Rows from block 4 of a small self-supervised image encoder, named by matrix and row number. Rows with one number belong to one channel. Each number is 500 + 40 x the weight over its row's rms, rounded and kept within 0 to 999. All counts start at 0. Numbers have three digits each. After the name is the row's rms in percent of the matrix's.
After each channel's rows are labels from the 100 images, of 14848, where the channel reaches its highest value: "responds to" is what is common among them. Only what is clearly more common there than usual is listed. The data: made-up waving flags.
# convs0: expand pointwise conv (model.blocks.4.convs.0.weight, 192x32x1x1), inputs 0-31
# convs1: depthwise 3x3 conv, stride 2 (model.blocks.4.convs.1.weight, 192x1x3x3, trained with AdamW), a 3x3 kernel
# convs2: project pointwise conv (model.blocks.4.convs.2.weight, 64x192x1x1, transposed), outputs 0-63

convs0.131 100:559533503475486445459472428498499519448533567507429534518546555539458459514559540473481469450489
convs1.131 086:460510472528557539519555555
convs2.131 085:543485527514583488511527584535559524583493506493388512506484488486513479484542533496500453495501495483563435482523431546450501539553481499449468514452460503567473500434495536497555585514508508
responds to: black

convs0.2 126:482485510526445573502521519465433502471515502483557492447540578581422506510491499460468489563504
convs1.2 103:503523519529577552517549537
convs2.2 118:513513486442501505422498520548439503520461563461480524582537503536543523482539497523543512477486435489535448487508497507485535508480495459564510477480522472469561572476451552582468528494408403
responds to: black; white

convs0.31 096:553519492489509531581542467474429511454533464546515459466449527543572479452516495425525501478543
convs1.31 106:487445468467449446478459461
convs2.31 113:450427469477537525523465479577462541522480512547420499521453507468519498515543472537466484556527455478460524495390504546484494582509510457472439495542449435578497523524458518452540519516502457
responds to: emblem: no emblem; plain field

convs0.149 117:509511551513518482558543511539489520434476510491509579431556482496489436445533445500488588523527
convs1.149 095:506517543533565543537554528
convs2.149 102:518521547526534595472476468520506463443496498463512559538520493537522496559546504539572444464476540420402473495516518540497543486553512501457461455554477423538518506472441429512543531509488513
responds to: black; triangle at the hoist

convs0.154 094:485570518492471559408591489446480507471467511455504469496558554454468442470466499483481486500480
convs1.154 099:474516531442519557444505547
convs2.154 104:493525514514488502458472480489519461515457520456506550546509484480445564592572533477473544513495501474497518378477496407519502463461453475429536547477446480428479451516508523487487542502422489
responds to: many stripes

convs0.95 092:402407519572488468498505509539494532519506534457516507508572492533449539478437454503482453490516
convs1.95 088:486475471475448435468453457
convs2.95 136:443482511428513504494490548467474527549491525517504478527517513521457426452484559490493458531450541458506488526490523438543477498533533473565534514428474542422468454491461571498533502363533504
responds to: many stripes

convs0.126 116:510490594515456434570494493487465530463554471493462512498522505436456447547566512533551478474473
convs1.126 093:523500420508538541449515538
convs2.126 070:476552532490515549491461505482540509553442566451470540517468482536562509512506492473449593492531522453542501512472462413594570496427531490503438500466485518558522544572460498493462482459512494
responds to: diagonal split

convs0.151 084:499558465504480481496499456520484503496520572495503547501423538579530549566542521565459482508425
convs1.151 087:523503467546519421528516446
convs2.151 101:490512519569534574543448489513484489536456458475494435451615598511526509545428423475499554505530470467480536498506522459568512477482413487524479484508519471514494460516489488509460539451480538
responds to: diagonal split

convs0.148 110:514479581413514505496511542548532529496460530531436576467473513536506451470484538574508519464534
convs1.148 087:492526533498561579507534537
convs2.148 100:454521582482535467501511506459474509473507505465498524537491501518599522499514492535515464455468514463512471502440520512493518482489542565525460465447430437512519470499500425570509564376438442
responds to: black; white

convs0.60 098:493480508495528579455494510455571465422479558419418497491477538490535501528501467548475466498529
convs1.60 083:472488512419488557457510539
convs2.60 071:499481485496434518463534420453445580507457447474501501475548440487499536399516502495461525478545531459497495435530531474488503402556503566524481519471459494535418528483450471511513562487485531
responds to: black; many stripes

convs0.93 092:519549516528481508396459451507521538472504555512467470493587534505514469444537561483442493461525
convs1.93 085:514546514542577535519550514
convs2.93 107:533554458540476487531490532579485516571443498478440554458494584511492497563555516465488526503476467477513440502497482542484498569580479571447528486487436492482504511442514517510515404478479565
responds to: black

convs0.191 116:484474494547469507474549552510464522458484524549485487486460488510466432506617474442498445549447
convs1.191 089:520546518452439427491501503
convs2.191 081:523521461533406400549496479612544473544513481491499546563466538472528502536499511488497460482450495416482454436481487533498530499526504563472559463532507514429475512545548495550475525498466521
responds to: black

convs0.96 091:448427521538513478489504585478501422512539482483530486508439534512455425476488450476535438511539
convs1.96 111:507522531450430435523522510
convs2.96 105:558528452538455432535507530511475527494547489495450539441408530438517537494476531570554490456534547535508487528539455548508578464488449554488489534472464525426489481524516561511561471493560521
responds to: upright cross

convs0.7 105:503510496476531526500540538507461516407561526559482561498446469462530480423431516566507520473515
convs1.7 097:498462472451437443488465463
convs2.7 092:460469419527435522510471470547537601487511478533501483462494425532471504468499435489450577526472434507544550494462490491518519477476502501486453494509573559473529512506488580474527426428466478
responds to: emblem: no emblem; plain field

convs0.176 104:549555503493542563519443497483489482460501507488468541484475556499510510580476578461538593457521
convs1.176 112:513536544546558543531548519
convs2.176 100:452545509436421536461519507537549438514486477456496548503441460507582497500534435524579443449488437475528471423582512519510479524446525496513568536524457482496507538459548481529526533510504500
responds to: white; black

convs0.182 097:510475520562529511514462522462491452499553445510445505492510521502453419493423402496551453476504
convs1.182 110:492469478485418432502480470
convs2.182 135:497550463516479482523522540558518453529555551547480539425448426514490477447490446579498427556502458513440491535470497530544509509500503525488565530456490402443500516443542521521442502502541527
responds to: many stripes

convs0.58 095:580500466469543507503609498550443541517486452518536463494484446506508503528543542420487521479523
convs1.58 101:478442489468438456494452466
convs2.58 131:460446527457498521577458546513405518552455458483435565580503495502448492522465547440453505449493492484485487515488502535457422484455537472472540485512448505550547529467423518481481448515547508
responds to: emblem: no emblem; diagonal split

convs0.159 082:479498478503483465425463454499458530436474505461470476529582520463423467466508452502503502556577
convs1.159 114:489521475519593494483561509
convs2.159 095:458452452506522529485516509481502534540492495494520564501500522505451544515529488628474491504564459509437463435473458476445440480389551492427509439521516503492480458461490497461477480494440553
responds to: white

convs0.43 094:537498499474458565457513573492533536512488418492537458524537586558489491493479570506545455526496
convs1.43 075:463514521432505548443508546
convs2.43 099:469469571460555503515478511602524432457449481482456476521544575511465545524503519560482503554448471493486509504500501498425505512463472496465482465484477450451512477447491470462571441430423546
responds to: black

convs0.163 091:487497469524501546409476615450528533495545547484480482469486510443497561546500517548474492461488
convs1.163 094:499568541535563538511535512
convs2.163 074:514489519503423462481551502515405492469404536442479534529495477571549497559541456477515429496467443472460492472527509486533453487526500568541442471491470462455486464464557536470517458435534478
responds to: black; many stripes

convs0.47 102:513503452553459525549566473484484517444476486546522476524433529526571467551541507481541466474586
convs1.47 089:508465458445451538477541547
convs2.47 078:579578478458534536450447517427517463471517591417482464492560487522502471545474486519516475514498502515465534573479545503447541495471532506428533490502447578540429481505505511482477570490515501
responds to: diagonal band

convs0.165 097:481475483531474499533467568456476471490479481497483457450486477424459473506642489535523481532489
convs1.165 096:483553558498561562493511514
convs2.165 078:436456520432482496460490479535472555501506540462455574531459513472522453480460439523487505486527536479474552558368442523515504516501479538523490436502482467471504534526539559429565554491477524
responds to: black; white; diagonal split

convs0.55 082:435490521487464480427507448449500550479454518404515459538541546435540496500515496515447542533520
convs1.55 093:467470482517525502543584547
convs2.55 108:510544450494562591502519484525578489538476520550508613538475546471488546541461507537452456535520525493445398544530500529494488541437495536546485539496578478519526488480438521522487512482487522
responds to: many stripes

convs0.67 088:466515535493486500418459430426560531492479530476530500461509549414530491530558468539520537535509
convs1.67 125:501513543436454461442468482
convs2.67 081:540491472525512448528468465522457472476511453437478452498561481503471508563516559417530510423492487539485477466488506370510490474495615479476504495489428520526489507496571508525514484520542445
responds to: border

convs0.188 100:459502468488464517514503529562508424459552519509534502512460532478464450512505430514519376462478
convs1.188 127:456425429489504526519523511
convs2.188 099:565485502525469553497511528569550534498551539447483413513449557510442494518548522500448504501468550453428430409544514504566551499534557523468508496495505543496516535511516440519484570512511543
responds to: saltire

convs0.9 088:501505554504471485554478473498504494501464436470474514501506447552399569512404484526478460478548
convs1.9 105:534541508476440426496525534
convs2.9 104:520563520538444424508536499493543541494534512478521550444436520448524493471540499543574554536514549510535492507535401515484608458505527578480493534518492487426538460473495536488500468468535528
responds to: upright cross

convs0.50 099:575489554494519479511548490496551500522528560574444506386501528575512487518504488541513496471515
convs1.50 102:506505496533581544540548528
convs2.50 087:512515536492537502527586512408413469466463486485491511510474478491546517471430479474516450416408526522452463523542530469504513445500462516549549552553493446481554563536497485540498507491524440
responds to: black

convs0.174 117:485416526487488522444509562485469533397537528489439472435477522551505539529489508536470478465538
convs1.174 093:517531518516570553514550546
convs2.174 149:582486554512548434493505582516381469529524503529498469542518491462558492460509463537440540434511497547514463459522455492486470496501481499493501395534474466553470481485533556472471496439533523
responds to: black

convs0.10 092:423414476497500473464475460451473491510481573500540459521553501473452528425452510546499445515517
convs1.10 095:505505536502559558526556549
convs2.10 144:514561449508525492462516482586544480487438460507513509493531486465539531517456464591504524503460471464501557527537480512472480572460572514529536469521544422418491577478484577507474514472469439
responds to: black

convs0.71 075:454512537493479515447470455454492552452456535411508484520536532387504524513500475505444489469539
convs1.71 090:556571523519518507455455469
convs2.71 109:464584459514392572520497517492468468546540515451506499512476480447478542491475464533539475479448480511460518562460419469488502516496565459485542531542476563502458525502511500441552432438555520
responds to: three horizontal bands

convs0.136 103:406550517604480450499529527479483487447476444567475508452500507487471488518477462496537535552525
convs1.136 108:511535521515524498472412443
convs2.136 081:516447450444511499478489497495515587451421527479446511456479450446453504521474442507534489520452478518570472473488507475544571441600530479498516485521459471476461552501509488469548443417530471
responds to: white

convs0.190 094:460481515477440514479526472545505494414510482419487571534484532473486488470535446598519461529519
convs1.190 108:506508529525538505535451412
convs2.190 080:500463468559480481463487506503573467538419550481525422520499491439549454498468500487513531554469503556464581506426480524545544546489491473540496556448469534533458502542412461537490500437536524
responds to: white; saltire

convs0.73 115:497521427501514535530466515519467495462482538513453523612517524478487495570513554423549473448510
convs1.73 089:518527496516566557513560542
convs2.73 094:500489549479473576516516553540508432535578552472515525523565489451490484514552420465527513497482471483523536520479489531495439561474597510523489561527466524538545539437534479508586564497476516
responds to: white

convs0.87 081:435468517531450444455500448446560524465468480460497500512488492550426488516418454511446467469481
convs1.87 096:483517523523528494540515400
convs2.87 082:533545539579411538453519448521543502520472518477546414470562476535538528493417428490486532503457456495523514525477482481434500450493581465414544457500541517513471516522488468488525492470467532
responds to: diagonal band

convs0.91 094:479511469522495543501451474539391499502506496444434493536467479472465485559515512401464460472531
convs1.91 096:498547573509500533476434474
convs2.91 090:506487451556496528464497513499494498562584480495499512503564422493584539479486443536498493435423482483510508506448433435527491493531527502494513521560478567492517499460557554496582587485522459
responds to: black; diagonal split